config = dict(
    dataset='patchworks of several textures',
    rotation_deg=5,
    color_jitter=0.4,
    channel_attention='se',
    depths=[2, 5, 5],
    widths=[16, 24, 32],
    projector_out=128,
    target_momentum=0.99,
    init='trunc_normal_002',
    optimizer='muon',
    adaptive_grad_clip=0.1,
    lr_schedule='cosine',
    final_lr_fraction=0.01,
    adamw_weight_decay_other_params=0,
)
Rows from block 4 of a small self-supervised image encoder, named by matrix and row number. Rows with one number belong to one channel. Each number is 50 + 10 x the weight over its row's rms, rounded and kept within 0 to 99. All counts start at 0.
After each channel's rows are labels from the 100 images, of 14976, where the channel reaches its highest value: "responds to" is what is common among them. Only what is clearly more common there than usual is listed. The data: patchworks of several textures. In brackets: how many of the 100, against the usual share in percent.
# convs0: expand 3x3 conv (model.blocks.4.convs.0.weight, 96x24x3x3), inputs 0-23, a 3x3 kernel for each
# convs1: project pointwise conv (model.blocks.4.convs.1.weight, 24x96x1x1, transposed), outputs 0-23

convs0.32:45 34 54 38 43 31 40 53 61 40 34 38 57 64 47 42 45 46 63 40 40 54 55 37 34 54 24 47 50 54 41 52 62 35 46 55 51 42 54 44 40 69 63 63 37 63 69 62 59 65 39 36 46 65 54 50 32 48 67 44 31 47 45 33 43 47 52 51 59 51 52 55 54 54 55 32 61 65 46 55 56 38 48 46 30 66 62 45 61 64 45 49 41 49 39 49 48 43 60 43 39 31 53 45 33 43 46 52 51 53 53 37 48 52 44 56 48 31 29 42 42 56 49 33 33 31 45 47 55 50 44 53 64 66 53 56 48 49 67 62 69 57 57 64 54 43 61 49 59 54 59 50 42 44 36 42 44 50 51 46 54 46 53 58 53 45 45 43 56 48 53 38 43 37 61 52 38 55 41 50 44 63 54 37 64 46 46 54 50 49 55 51 36 37 62 43 66 50 31 57 68 64 76 50 41 43 66 68 58 61 69 49 51 58 56 56
convs1.32:58 53 47 39 53 57 45 28 49 47 69 54 44 35 43 33 50 53 66 54 55 34 56 43
responds to: black (85 vs 45.1); patches: five (62 vs 24.9)

convs0.83:28 26 59 34 39 50 46 33 20 42 39 50 38 41 49 46 47 59 40 39 43 27 57 43 59 48 52 37 52 61 54 49 50 56 55 46 41 57 39 46 47 42 53 44 65 43 52 57 47 75 59 52 66 54 55 67 67 46 49 42 73 47 62 47 57 54 59 55 55 52 53 60 53 40 51 59 54 57 61 51 42 41 39 56 53 55 56 51 43 46 49 34 40 73 49 53 45 60 42 53 36 21 41 46 39 58 46 56 47 43 46 50 62 57 61 60 57 55 51 58 42 51 52 51 32 36 53 58 57 49 65 43 43 58 45 51 62 43 45 48 55 61 49 47 52 58 49 39 30 39 57 47 50 40 57 63 47 63 42 49 33 35 51 57 58 56 57 57 50 53 35 56 51 63 39 64 58 32 44 27 64 67 51 56 48 52 29 55 43 52 56 50 57 60 37 40 47 47 49 61 53 76 64 57 64 73 60 46 43 51 49 25 49 35 44 55
convs1.83:69 48 39 36 50 42 36 31 62 64 55 49 51 59 52 46 44 59 58 50 69 47 44 43
responds to: black (90 vs 45.1)

convs0.92:55 57 47 52 52 36 46 34 47 36 62 47 55 54 36 47 40 52 54 67 47 43 70 35 47 29 35 51 62 50 66 69 24 58 22 50 55 54 58 60 27 55 38 41 48 33 55 64 77 41 39 60 58 57 59 60 56 53 56 46 62 48 54 55 61 54 55 52 44 51 53 40 48 49 52 43 57 40 71 43 37 58 64 59 53 55 46 31 55 40 60 51 49 33 29 55 39 64 26 44 56 61 64 48 27 47 32 53 60 58 35 48 51 50 50 50 60 46 58 54 61 46 37 47 40 60 38 54 49 35 50 56 40 44 53 60 36 47 35 52 61 64 67 48 60 52 41 52 49 65 52 72 56 41 53 55 68 57 55 57 49 59 50 63 64 48 34 47 56 44 45 46 50 62 50 59 51 51 40 48 58 44 36 49 51 47 40 53 47 61 55 43 48 51 61 57 60 60 52 66 48 54 47 53 46 62 67 35 47 61 54 64 49 57 68 49
convs1.92:41 35 72 34 45 46 38 52 47 48 69 52 57 40 62 63 40 38 51 44 54 50 52 52
responds to: black (90 vs 45.1)

convs0.94:45 41 39 58 45 46 53 44 58 41 50 53 39 45 47 48 62 41 49 57 45 45 35 54 29 68 58 63 73 53 71 86 53 52 47 61 67 50 54 45 44 57 38 56 60 33 42 52 56 59 74 58 36 63 52 46 66 61 49 44 37 55 57 32 54 61 48 52 55 49 57 58 38 60 62 57 39 61 53 58 29 51 56 49 54 53 57 52 53 35 33 41 51 65 59 49 68 46 48 50 58 54 40 45 41 48 71 59 41 67 43 54 43 52 58 53 63 56 42 46 33 44 45 51 70 66 61 61 48 52 49 60 40 45 54 45 64 74 55 51 57 70 45 51 52 47 40 57 64 53 43 60 60 55 62 46 50 70 68 36 39 65 54 43 48 47 48 45 36 46 66 49 52 37 59 67 56 44 56 59 33 64 53 50 64 63 57 36 41 59 59 61 50 60 53 50 57 55 40 46 65 46 52 57 75 51 45 49 44 37 50 62 60 47 46 53
convs1.94:44 54 59 25 57 36 50 41 50 52 54 57 63 59 60 55 40 49 63 39 46 47 30 54
responds to: patches: five (50 vs 24.9)

convs0.37:43 47 50 65 47 53 57 68 57 42 54 33 62 54 56 49 61 51 58 59 67 56 50 61 60 68 41 38 41 41 33 47 67 49 66 42 46 35 54 42 53 51 47 54 46 47 46 58 59 40 58 57 51 56 29 52 45 49 67 58 52 58 48 48 42 64 39 50 71 50 53 61 59 46 62 53 67 61 64 80 47 58 40 42 53 37 57 38 28 47 51 53 49 52 37 33 43 46 63 57 66 19 60 40 38 49 47 52 42 45 64 30 52 59 47 51 59 57 64 40 49 58 48 33 52 41 69 40 50 45 50 54 45 43 51 44 47 38 50 40 38 57 59 47 59 52 64 38 49 42 64 64 47 42 27 63 53 66 64 62 47 55 38 39 64 29 31 55 48 60 54 44 42 64 41 52 66 52 52 58 32 57 47 51 54 45 40 42 60 44 46 59 42 54 45 60 58 60 52 72 49 62 58 63 55 41 45 47 41 55 48 43 61 59 39 42
convs1.37:32 41 52 44 56 54 43 49 17 52 52 60 43 52 57 60 42 43 64 45 51 40 44 46
responds to: white (71 vs 45.5); patches: five (52 vs 24.9)

convs0.65:51 51 45 63 68 62 45 50 49 47 53 58 39 44 44 50 46 34 52 57 36 43 65 45 53 56 47 38 55 50 50 51 62 40 53 50 41 46 48 57 72 55 50 62 59 50 41 51 61 81 74 41 58 74 42 44 44 37 50 61 52 42 35 48 53 62 78 70 54 50 52 44 42 53 66 54 53 55 56 52 57 43 50 64 56 51 56 39 52 53 53 51 43 40 26 27 45 44 39 47 57 45 51 51 64 59 58 39 53 54 29 59 67 45 43 38 37 52 70 41 62 63 63 49 48 42 34 48 58 46 56 68 50 55 56 52 58 47 47 40 47 55 41 44 44 44 38 39 64 63 41 43 55 36 43 49 52 48 64 50 56 50 48 39 49 63 54 64 54 72 61 31 41 55 53 68 68 36 61 68 49 49 56 47 35 39 50 58 50 61 55 63 48 41 52 50 53 53 44 37 58 58 49 55 66 66 58 47 27 61 51 56 67 50 68 69
convs1.65:32 37 55 55 53 46 56 30 56 52 46 57 56 65 44 63 50 39 42 37 40 50 61 35
responds to: white (73 vs 45.5)

convs0.90:29 53 47 49 60 52 54 56 39 44 47 44 59 37 42 48 79 64 47 50 52 58 26 35 69 72 62 51 36 59 65 33 33 46 65 45 69 41 51 41 47 70 48 48 48 63 62 51 44 43 39 57 42 46 44 35 54 61 39 38 36 57 58 43 47 55 23 53 56 46 48 42 43 48 54 51 45 52 56 45 63 40 30 41 52 36 49 47 46 43 45 54 48 38 69 64 36 29 41 50 26 37 60 43 44 43 66 46 48 48 35 47 53 44 58 59 48 53 42 43 75 58 37 58 78 56 45 52 44 40 63 66 37 39 49 41 50 41 45 58 32 58 55 52 53 46 53 30 48 46 55 46 44 59 49 47 58 40 52 57 63 51 48 45 53 44 45 51 66 59 47 44 41 59 67 31 45 45 62 69 48 54 45 49 46 49 52 51 43 56 47 47 43 62 67 47 45 41 44 41 61 48 47 53 47 28 30 59 48 53 47 46 61 53 48 52
convs1.90:35 50 37 51 64 68 50 66 50 54 41 45 57 62 63 55 43 45 71 46 53 50 62 55
responds to: black (93 vs 45.1); patches: five (52 vs 24.9)

convs0.89:53 49 42 51 43 48 30 38 51 47 46 67 48 64 32 60 62 54 40 34 70 59 52 28 62 61 49 30 45 64 36 73 39 54 51 38 46 68 47 41 56 68 57 62 54 47 46 56 35 62 45 48 63 47 40 39 61 37 65 44 51 71 45 36 63 34 39 48 65 51 46 50 52 37 46 40 44 44 52 57 49 44 43 56 53 41 34 52 59 56 55 57 37 51 41 74 42 42 55 44 41 80 42 64 44 52 58 43 43 50 53 44 49 49 47 40 55 44 25 74 52 65 43 58 40 40 46 60 43 53 62 49 40 58 53 56 54 38 57 28 55 43 36 56 63 57 50 62 26 61 41 48 50 59 43 58 43 63 62 56 49 53 49 52 36 65 53 63 55 51 54 34 42 66 61 61 47 64 55 41 50 52 50 44 28 50 49 45 50 54 55 27 53 55 46 40 37 49 43 51 47 52 39 50 61 60 45 55 43 54 46 46 57 62 56 56
convs1.89:43 39 62 55 34 64 44 52 67 53 53 45 54 51 59 64 44 28 44 57 45 48 68 54
responds to: black (94 vs 45.1); cloudy (28 vs 10.9)

convs0.73:48 52 67 46 31 42 47 42 53 34 44 52 49 56 58 50 45 44 55 49 50 48 34 44 40 36 44 48 50 52 55 47 47 51 35 43 65 63 61 50 28 45 54 45 70 48 50 67 37 15 32 32 44 53 39 52 41 50 61 51 55 57 44 38 38 41 38 45 49 56 54 37 46 49 54 45 42 51 47 46 45 41 34 42 31 45 38 56 51 55 51 44 51 54 63 56 64 53 51 47 53 34 50 71 58 71 57 57 55 38 48 52 41 51 40 46 50 51 41 41 42 50 57 47 31 50 38 41 47 52 54 51 48 34 46 47 42 46 44 41 40 52 49 34 49 54 52 41 44 51 30 35 43 60 54 64 47 18 36 49 57 60 57 55 62 45 17 46 42 25 59 64 60 70 40 28 45 51 45 71 40 52 51 39 43 38 47 41 44 53 59 44 54 61 52 58 62 54 42 48 56 42 53 46 45 42 50 65 65 61 59 37 53 46 43 73
convs1.73:46 36 55 61 49 60 75 42 45 48 58 64 57 51 59 35 63 58 48 39 51 57 41 41
responds to: white (71 vs 45.5)

convs0.38:48 57 57 46 39 33 36 74 41 53 45 63 69 64 53 62 55 52 40 70 50 46 60 37 46 48 41 36 47 37 65 58 51 42 62 31 53 47 53 39 64 67 47 66 54 52 50 50 39 43 44 54 47 53 47 53 39 41 69 37 42 63 48 63 50 55 45 35 51 51 42 64 53 52 57 60 43 50 62 42 55 44 48 33 41 53 45 59 54 40 55 54 48 40 32 67 63 53 66 36 43 54 47 65 52 27 41 52 56 55 63 47 32 63 54 46 62 43 54 58 67 65 60 57 54 61 44 52 54 47 41 51 64 56 60 41 53 52 40 41 43 55 56 37 59 42 43 60 51 67 76 63 55 40 52 52 46 49 36 53 57 58 51 48 53 51 40 50 48 46 50 40 51 42 60 50 22 32 45 40 58 33 29 52 63 48 46 49 66 58 67 56 55 56 67 60 48 74 36 55 52 38 65 57 46 63 40 45 53 48 49 69 58 32 51 44
convs1.38:44 51 38 38 34 50 39 62 54 34 78 45 51 51 54 51 60 52 43 51 39 39 60 52
responds to: black (88 vs 45.1)

convs0.7:51 59 41 63 38 48 24 43 47 26 46 48 43 47 39 44 42 32 38 44 44 40 33 47 39 53 47 48 36 47 48 54 59 38 36 49 40 52 40 47 67 47 50 49 64 62 64 51 53 64 50 64 55 54 51 49 33 60 42 38 52 52 43 74 62 68 48 52 69 49 53 62 61 50 54 65 61 53 57 49 40 65 53 58 52 33 48 49 48 44 56 45 42 57 58 50 45 51 40 33 35 35 40 32 42 46 44 45 42 47 54 59 48 50 46 37 50 35 61 44 39 49 37 54 42 48 76 55 52 53 62 40 48 27 47 56 56 33 53 44 43 41 48 51 42 45 48 56 44 31 47 44 31 59 47 48 49 40 45 41 49 52 54 53 49 66 55 65 66 55 60 52 53 64 53 45 47 50 46 62 46 67 56 61 62 63 59 62 69 73 46 44 80 65 55 59 58 55 28 30 55 53 46 56 41 55 44 47 65 57 45 75 48 55 50 54
convs1.7:67 58 52 48 35 33 44 42 40 60 53 46 52 46 46 37 53 59 71 65 58 36 50 48
responds to: black (100 vs 45.1); patches: five (51 vs 24.9)

convs0.19:54 66 51 26 61 39 47 68 50 59 47 34 38 49 49 48 55 56 52 47 55 66 54 64 46 59 58 57 58 67 50 62 53 45 63 51 49 33 48 50 48 48 51 39 51 40 61 45 25 59 39 49 74 40 48 43 51 48 39 50 61 42 44 37 54 39 35 40 46 42 47 47 53 32 54 52 33 60 58 30 60 43 38 57 49 40 59 62 35 57 46 58 45 50 54 29 59 49 50 47 56 55 42 65 53 44 52 41 44 56 46 39 50 38 50 55 63 47 66 48 29 62 46 42 56 46 44 62 55 28 42 45 47 44 50 54 81 54 34 67 36 54 71 47 50 47 49 49 46 47 35 37 44 61 34 53 71 32 52 57 36 52 45 64 67 58 51 51 42 58 55 64 46 57 55 53 51 54 58 45 41 59 48 27 54 40 53 56 50 66 45 55 66 38 46 57 33 47 58 37 33 44 50 36 54 43 34 63 31 56 60 36 56 47 36 50
convs1.19:46 63 50 43 49 69 50 51 44 48 63 33 44 76 36 48 49 39 56 50 50 41 54 62
responds to: white (75 vs 45.5); patches: five (50 vs 24.9)

convs0.69:44 45 46 43 47 51 42 45 53 58 38 47 43 29 60 56 58 57 50 57 49 39 35 61 57 68 56 49 36 50 49 31 65 61 60 60 32 45 47 53 69 48 42 41 58 41 43 35 48 54 51 34 55 45 52 33 33 40 26 60 70 64 58 44 42 41 39 53 28 40 45 49 56 47 56 61 51 54 56 50 52 59 46 54 48 47 54 57 53 54 46 53 63 65 65 44 39 35 54 47 27 49 43 22 75 74 57 65 46 39 46 51 42 43 49 51 56 49 35 41 43 29 74 69 60 62 33 35 49 57 41 39 46 53 47 54 64 37 48 66 44 27 45 32 42 49 44 50 57 53 39 41 48 54 37 49 35 36 54 58 59 59 34 61 48 39 51 47 40 42 35 52 46 53 41 41 59 73 63 54 50 51 52 46 49 35 44 46 44 56 53 43 63 47 54 60 52 57 49 37 47 47 59 52 45 37 53 62 42 51 50 53 62 66 48 54
convs1.69:35 33 31 48 55 48 44 56 48 37 47 57 58 54 54 63 53 41 66 51 69 47 52 35
responds to: black (86 vs 45.1); patches: five (55 vs 24.9); cloudy (38 vs 10.9)

convs0.81:52 39 56 57 64 64 44 53 56 60 47 45 56 60 59 48 50 47 49 50 56 58 58 41 49 27 56 54 45 64 59 60 56 40 53 48 48 54 50 70 62 65 66 51 46 50 30 60 54 17 47 59 38 35 55 56 51 49 58 51 50 51 36 50 65 36 51 57 51 47 27 51 39 31 36 48 55 51 53 32 42 33 40 51 48 29 52 62 41 50 46 57 54 69 60 63 56 62 53 52 33 59 62 40 56 43 54 48 58 70 53 55 70 45 51 38 56 58 34 34 50 50 62 46 54 58 44 48 40 53 32 44 66 43 56 71 55 67 65 53 56 48 71 68 51 56 56 50 60 42 53 56 44 45 55 43 46 63 39 60 59 43 56 47 52 47 43 65 49 59 63 51 58 50 53 47 54 61 54 66 56 45 55 62 31 79 60 68 41 58 68 53 36 58 65 48 40 73 47 47 50 58 59 56 38 63 50 54 62 50 44 40 50 43 58 52
convs1.81:47 56 44 63 38 68 49 43 53 36 60 42 38 55 48 43 67 38 61 39 57 35 43 59
responds to: white (86 vs 45.5)

convs0.86:67 67 50 56 60 47 34 59 59 69 60 58 63 57 49 53 39 63 57 48 52 56 37 51 47 32 56 43 50 47 37 58 60 50 54 56 57 60 65 64 64 51 64 55 61 53 44 50 55 59 61 51 63 61 41 60 51 57 72 51 41 50 57 46 52 60 46 53 56 60 50 47 36 32 42 42 39 46 33 44 54 40 49 27 48 52 42 39 41 41 53 48 42 56 70 70 61 60 61 61 52 38 58 55 52 52 59 57 40 37 47 46 30 54 61 44 60 51 59 68 48 55 47 57 50 61 52 57 34 36 55 48 37 32 35 49 49 60 43 70 61 48 51 43 56 66 48 47 43 69 54 45 54 45 56 62 60 50 50 51 55 40 68 81 53 42 37 54 71 46 53 55 65 66 55 53 67 55 51 53 53 77 61 49 81 63 54 58 66 44 33 50 55 43 44 46 44 47 36 43 49 44 50 54 50 41 36 59 42 62 50 53 56 44 45 66
convs1.86:35 52 57 44 33 59 48 45 76 40 74 47 46 54 50 42 55 57 54 59 50 55 49 59
responds to: white (83 vs 45.5); red (72 vs 45.3); patches: five (50 vs 24.9)

convs0.22:58 47 39 53 56 52 46 47 54 35 32 42 39 37 62 33 33 42 54 58 39 51 36 40 38 41 32 47 37 41 58 56 51 58 42 34 19 51 63 46 63 52 55 50 44 40 35 63 43 44 45 46 45 50 56 42 60 43 45 63 52 50 42 78 53 59 52 55 47 61 49 48 47 58 52 65 65 53 58 67 69 47 52 65 51 44 54 54 51 54 55 60 59 51 73 57 58 59 69 53 50 56 48 34 44 47 43 37 64 50 46 49 55 49 42 48 59 33 53 54 49 69 47 36 62 53 43 36 43 55 35 66 54 29 42 51 43 37 57 52 44 41 51 56 42 51 63 53 65 67 53 68 67 49 42 57 55 44 37 52 64 52 33 50 44 53 59 39 45 55 62 55 68 31 51 30 35 45 40 40 39 44 32 32 66 47 60 59 68 56 48 57 45 46 40 56 38 57 52 60 51 49 69 46 49 55 46 47 45 46 51 71 63 44 37 49
convs1.22:68 47 41 49 47 36 61 46 54 46 50 38 68 54 50 42 53 70 45 58 63 36 50 36
responds to: black (97 vs 45.1); patches: five (54 vs 24.9)

convs0.28:36 59 50 48 39 39 40 44 35 54 48 38 55 17 54 42 40 52 46 41 39 46 40 42 31 52 54 34 52 40 58 43 42 29 42 49 64 65 52 59 41 32 54 50 54 38 71 55 53 48 70 43 50 48 48 48 48 57 41 53 61 52 51 48 49 39 45 77 30 35 51 48 42 51 59 41 44 49 46 54 56 55 50 52 53 57 48 66 60 72 52 47 62 47 50 45 66 45 50 55 38 34 53 36 55 49 42 54 48 44 61 54 61 41 46 50 47 45 50 43 47 27 44 50 49 40 60 57 40 47 73 43 42 55 45 51 47 57 49 56 68 53 59 54 30 41 56 41 65 52 48 58 52 42 51 52 58 46 37 42 12 44 46 62 67 52 51 44 42 48 50 47 42 42 53 40 53 42 43 31 52 72 47 55 23 50 35 53 51 35 45 49 55 62 51 54 50 47 72 70 54 56 43 72 56 64 60 38 53 64 59 40 59 57 35 53
convs1.28:62 46 38 51 64 63 42 38 60 50 51 53 40 54 51 40 53 56 57 49 78 67 47 53
responds to: patches: five (55 vs 24.9)

convs0.21:41 49 61 35 48 67 54 43 48 70 47 50 67 51 53 48 50 46 53 55 36 62 63 31 39 46 65 55 63 53 46 51 51 36 47 60 34 50 62 37 46 70 57 37 43 55 44 63 39 47 60 58 48 52 46 44 50 55 48 56 57 52 49 47 53 52 47 44 58 49 45 60 54 49 44 52 48 59 70 75 66 46 62 32 53 63 47 51 54 38 55 50 62 51 50 55 52 35 41 61 39 45 66 49 41 50 58 40 63 59 47 64 71 30 32 52 57 50 31 44 68 29 41 52 46 64 50 51 40 51 49 42 54 65 53 52 49 51 60 62 57 45 51 53 44 61 51 54 61 40 57 56 45 49 63 54 36 53 74 44 40 56 38 58 43 45 65 43 38 49 52 47 65 46 42 64 66 35 51 53 49 58 52 30 46 62 56 38 50 49 40 36 57 54 52 47 41 58 40 48 63 30 51 79 51 26 39 51 51 68 26 49 71 57 34 65
convs1.21:43 53 37 34 55 49 58 27 34 50 44 58 59 55 44 47 36 49 37 47 35 60 37 51
responds to: patches: five (51 vs 24.9)

convs0.39:32 41 46 56 57 53 41 49 39 52 56 55 38 41 44 50 58 55 51 46 47 46 41 50 52 36 40 39 42 54 39 35 23 40 48 50 46 50 48 51 59 63 53 44 53 45 44 49 41 49 48 42 56 41 41 46 43 46 58 47 54 53 61 54 45 57 43 44 66 50 59 49 52 41 50 54 39 36 41 38 49 46 47 60 57 45 49 44 52 64 39 50 55 64 62 69 57 65 49 60 47 44 34 43 25 46 33 49 49 38 42 48 46 52 30 43 41 29 24 32 71 71 58 41 50 52 56 46 62 44 37 36 57 50 47 46 64 30 47 65 46 25 40 34 33 32 24 53 52 51 44 60 53 64 45 52 50 65 32 46 54 47 43 47 34 60 73 65 39 58 38 58 63 39 46 57 60 49 45 48 42 47 56 44 59 48 29 56 63 49 53 48 68 59 59 71 63 57 52 48 32 70 59 59 40 50 37 53 51 44 41 60 51 51 53 45
convs1.39:64 45 38 62 39 54 62 48 72 45 57 49 59 51 52 46 56 54 50 55 62 27 53 37
responds to: black (96 vs 45.1)

convs0.3:54 38 42 55 45 43 52 60 65 48 44 35 47 50 53 45 51 50 55 41 63 75 56 41 54 46 54 44 51 29 43 40 60 42 52 51 81 52 58 68 71 54 71 51 54 39 45 69 55 46 27 57 57 58 43 47 38 43 62 35 39 60 26 36 46 32 51 50 55 45 59 50 50 45 55 59 40 37 47 44 57 46 50 44 34 49 51 45 46 47 65 38 27 38 45 41 50 48 38 50 41 44 45 42 42 38 38 23 38 49 46 31 34 48 45 46 33 35 33 32 38 52 50 48 51 48 48 53 39 53 73 66 44 46 52 55 56 55 41 59 48 37 67 66 65 49 47 50 44 58 69 45 58 48 36 56 54 40 62 41 56 66 63 52 61 57 46 53 55 39 61 60 44 55 62 40 53 46 55 61 47 64 65 43 49 48 48 58 60 48 53 40 52 52 49 62 48 53 57 46 47 63 46 55 62 41 40 53 37 62 64 45 66 54 34 66
convs1.3:50 46 34 45 48 45 63 48 51 53 67 52 42 53 49 30 56 57 52 80 53 43 55 44
responds to: black (99 vs 45.1); patches: five (67 vs 24.9)

convs0.15:59 65 45 37 63 44 54 55 44 41 33 40 53 43 35 49 50 47 54 54 61 69 48 46 45 61 45 58 41 30 48 54 43 55 58 61 58 48 56 53 55 43 55 48 62 58 57 31 57 59 44 60 65 48 44 36 57 51 44 58 53 76 36 47 64 60 48 49 52 58 41 59 59 71 65 58 52 72 46 79 56 47 60 60 64 50 46 59 58 52 46 56 35 33 47 47 43 34 36 56 51 57 56 39 35 54 50 38 61 62 54 59 42 47 58 55 55 68 64 64 42 29 37 49 54 60 63 48 50 48 47 45 58 47 58 51 65 50 53 71 58 40 40 64 40 46 50 29 48 54 40 40 51 42 45 37 51 45 47 47 56 39 45 40 23 40 38 50 40 41 44 39 55 43 41 28 53 51 62 60 25 53 51 45 61 66 42 49 37 36 50 48 42 46 49 44 53 45 43 84 48 54 65 65 53 55 53 48 54 42 59 48 53 45 46 32
convs1.15:44 52 38 33 47 43 43 32 48 62 52 64 58 72 53 47 48 59 49 45 53 42 70 49
responds to: patches: five (55 vs 24.9)

convs0.53:49 57 47 56 42 37 55 43 39 46 36 40 46 33 31 33 36 36 40 51 38 52 51 43 63 31 33 44 56 61 51 41 45 54 42 44 52 69 41 45 61 29 44 57 41 50 56 56 48 63 57 50 35 43 61 30 37 64 36 49 52 43 59 44 44 42 37 66 45 58 47 66 48 48 43 49 48 61 68 56 59 50 71 37 52 52 51 61 54 64 51 46 48 48 46 40 43 49 59 42 54 38 39 29 39 34 38 38 43 55 44 65 48 50 61 59 48 40 58 58 42 58 45 40 60 54 29 43 33 36 50 46 53 40 49 60 50 53 42 54 58 48 62 45 43 40 61 54 32 57 43 56 55 36 57 67 33 41 56 51 45 67 43 44 38 40 42 56 49 57 42 61 50 47 35 52 35 56 41 46 57 53 29 66 60 58 68 79 58 81 62 65 62 51 54 46 53 44 47 49 66 48 59 58 47 55 54 48 51 47 49 49 67 63 43 38
convs1.53:66 54 42 50 58 36 56 47 49 60 56 46 55 65 47 44 69 61 63 60 64 33 55 45
responds to: black (98 vs 45.1); patches: five (59 vs 24.9)

convs0.41:55 53 40 42 43 47 60 48 44 42 37 31 43 32 42 54 49 55 39 49 55 52 50 60 39 50 47 44 49 53 43 35 48 43 44 40 45 47 58 44 49 55 51 51 39 64 54 47 33 35 33 56 53 51 73 51 39 54 54 52 41 45 47 47 50 46 49 52 56 57 42 44 69 64 61 63 43 58 80 64 61 42 44 54 56 57 69 53 69 44 52 52 52 49 66 55 54 39 49 54 59 43 57 74 54 36 52 32 39 56 55 55 52 53 56 49 43 43 49 43 55 68 49 58 58 51 45 52 38 63 67 62 53 59 37 54 59 59 33 43 35 44 55 59 41 43 40 47 52 38 46 54 45 59 50 58 47 28 44 46 51 51 64 44 59 50 34 36 48 50 47 57 54 56 44 25 37 59 51 57 40 44 46 38 35 58 56 39 56 59 55 58 75 66 71 52 41 54 57 35 47 60 57 67 60 47 64 82 54 56 65 32 41 76 56 70
convs1.41:47 37 49 59 40 68 59 46 39 39 37 59 68 53 56 38 56 51 56 34 46 60 39 42
responds to: black (71 vs 45.1)

convs0.5:73 49 65 63 51 68 58 56 62 51 63 55 48 47 61 63 41 60 61 53 60 64 48 55 62 60 41 59 71 62 72 65 74 56 53 74 46 47 42 62 41 53 64 42 38 43 40 54 62 44 50 53 67 64 47 42 59 55 31 53 62 54 66 48 40 49 39 47 40 47 33 41 63 59 56 53 45 54 40 68 43 43 50 28 43 54 42 47 42 36 57 46 55 53 57 56 53 50 46 47 48 42 52 47 44 51 39 44 35 54 49 60 56 58 40 58 45 38 57 58 49 44 54 55 35 52 48 46 42 54 46 54 59 39 54 69 56 73 51 52 67 66 55 67 39 41 50 40 50 37 47 34 34 22 39 49 51 49 67 47 52 55 47 48 50 64 53 57 28 58 56 44 67 49 50 47 49 61 56 55 55 69 63 58 75 68 44 50 54 46 51 44 40 46 56 47 49 40 63 58 46 61 67 62 55 46 50 59 55 60 54 32 45 55 36 43
convs1.5:44 62 43 40 39 56 44 45 64 36 61 45 38 63 31 42 59 49 53 48 44 58 47 69
responds to: white (79 vs 45.5); patches: five (60 vs 24.9)

convs0.18:38 52 55 48 49 52 53 57 57 44 28 30 46 25 34 43 41 42 44 44 64 65 40 46 51 42 47 36 66 48 65 37 45 55 70 56 38 46 34 50 57 35 41 60 60 47 46 48 76 41 43 58 45 47 43 36 41 29 40 50 25 47 58 48 50 61 46 43 50 55 55 71 52 34 47 42 52 68 68 56 45 64 54 69 67 61 65 68 66 61 53 45 37 53 62 44 51 51 47 54 51 44 58 37 51 46 43 46 52 60 61 53 44 60 53 43 60 61 62 48 44 35 44 48 41 46 35 39 51 35 34 45 47 53 57 56 36 46 43 40 35 39 50 46 44 56 39 40 51 52 37 51 51 41 47 40 40 45 46 35 42 48 61 68 61 71 63 60 56 56 52 44 40 53 41 38 39 36 49 42 60 50 61 48 65 59 48 53 52 46 39 55 47 67 73 38 57 65 56 60 51 42 62 58 42 49 45 39 37 45 44 53 60 56 69 51
convs1.18:59 47 56 39 57 35 54 55 45 64 38 55 55 68 42 41 60 73 51 57 53 35 57 49
responds to: black (98 vs 45.1); patches: five (50 vs 24.9)

convs0.67:57 47 46 63 70 50 46 68 57 46 35 41 54 42 62 53 48 54 26 38 49 35 28 28 32 53 38 45 41 49 48 40 59 42 42 46 62 43 45 56 35 38 46 59 51 45 52 64 68 38 35 61 60 51 51 51 56 35 49 41 44 41 28 65 77 66 63 56 64 73 52 54 59 57 40 54 58 52 45 61 45 52 59 41 45 56 41 63 49 42 39 62 35 38 61 69 47 40 54 53 52 48 49 48 37 49 54 41 47 61 47 57 42 52 56 47 53 56 51 50 64 33 54 56 50 49 50 43 41 59 67 61 49 42 43 35 34 60 35 40 43 46 63 43 52 75 60 55 70 58 61 64 57 68 61 51 65 45 57 47 36 38 56 48 63 49 50 43 43 45 66 46 61 64 49 45 40 40 29 42 53 54 50 67 58 33 50 52 47 53 69 43 35 47 48 59 48 49 53 53 60 57 64 45 52 49 35 54 51 46 57 43 50 34 52 45
convs1.67:71 57 45 43 50 48 33 55 45 51 51 41 71 58 58 50 43 58 60 53 74 56 45 43
responds to: black (92 vs 45.1); patches: five (66 vs 24.9)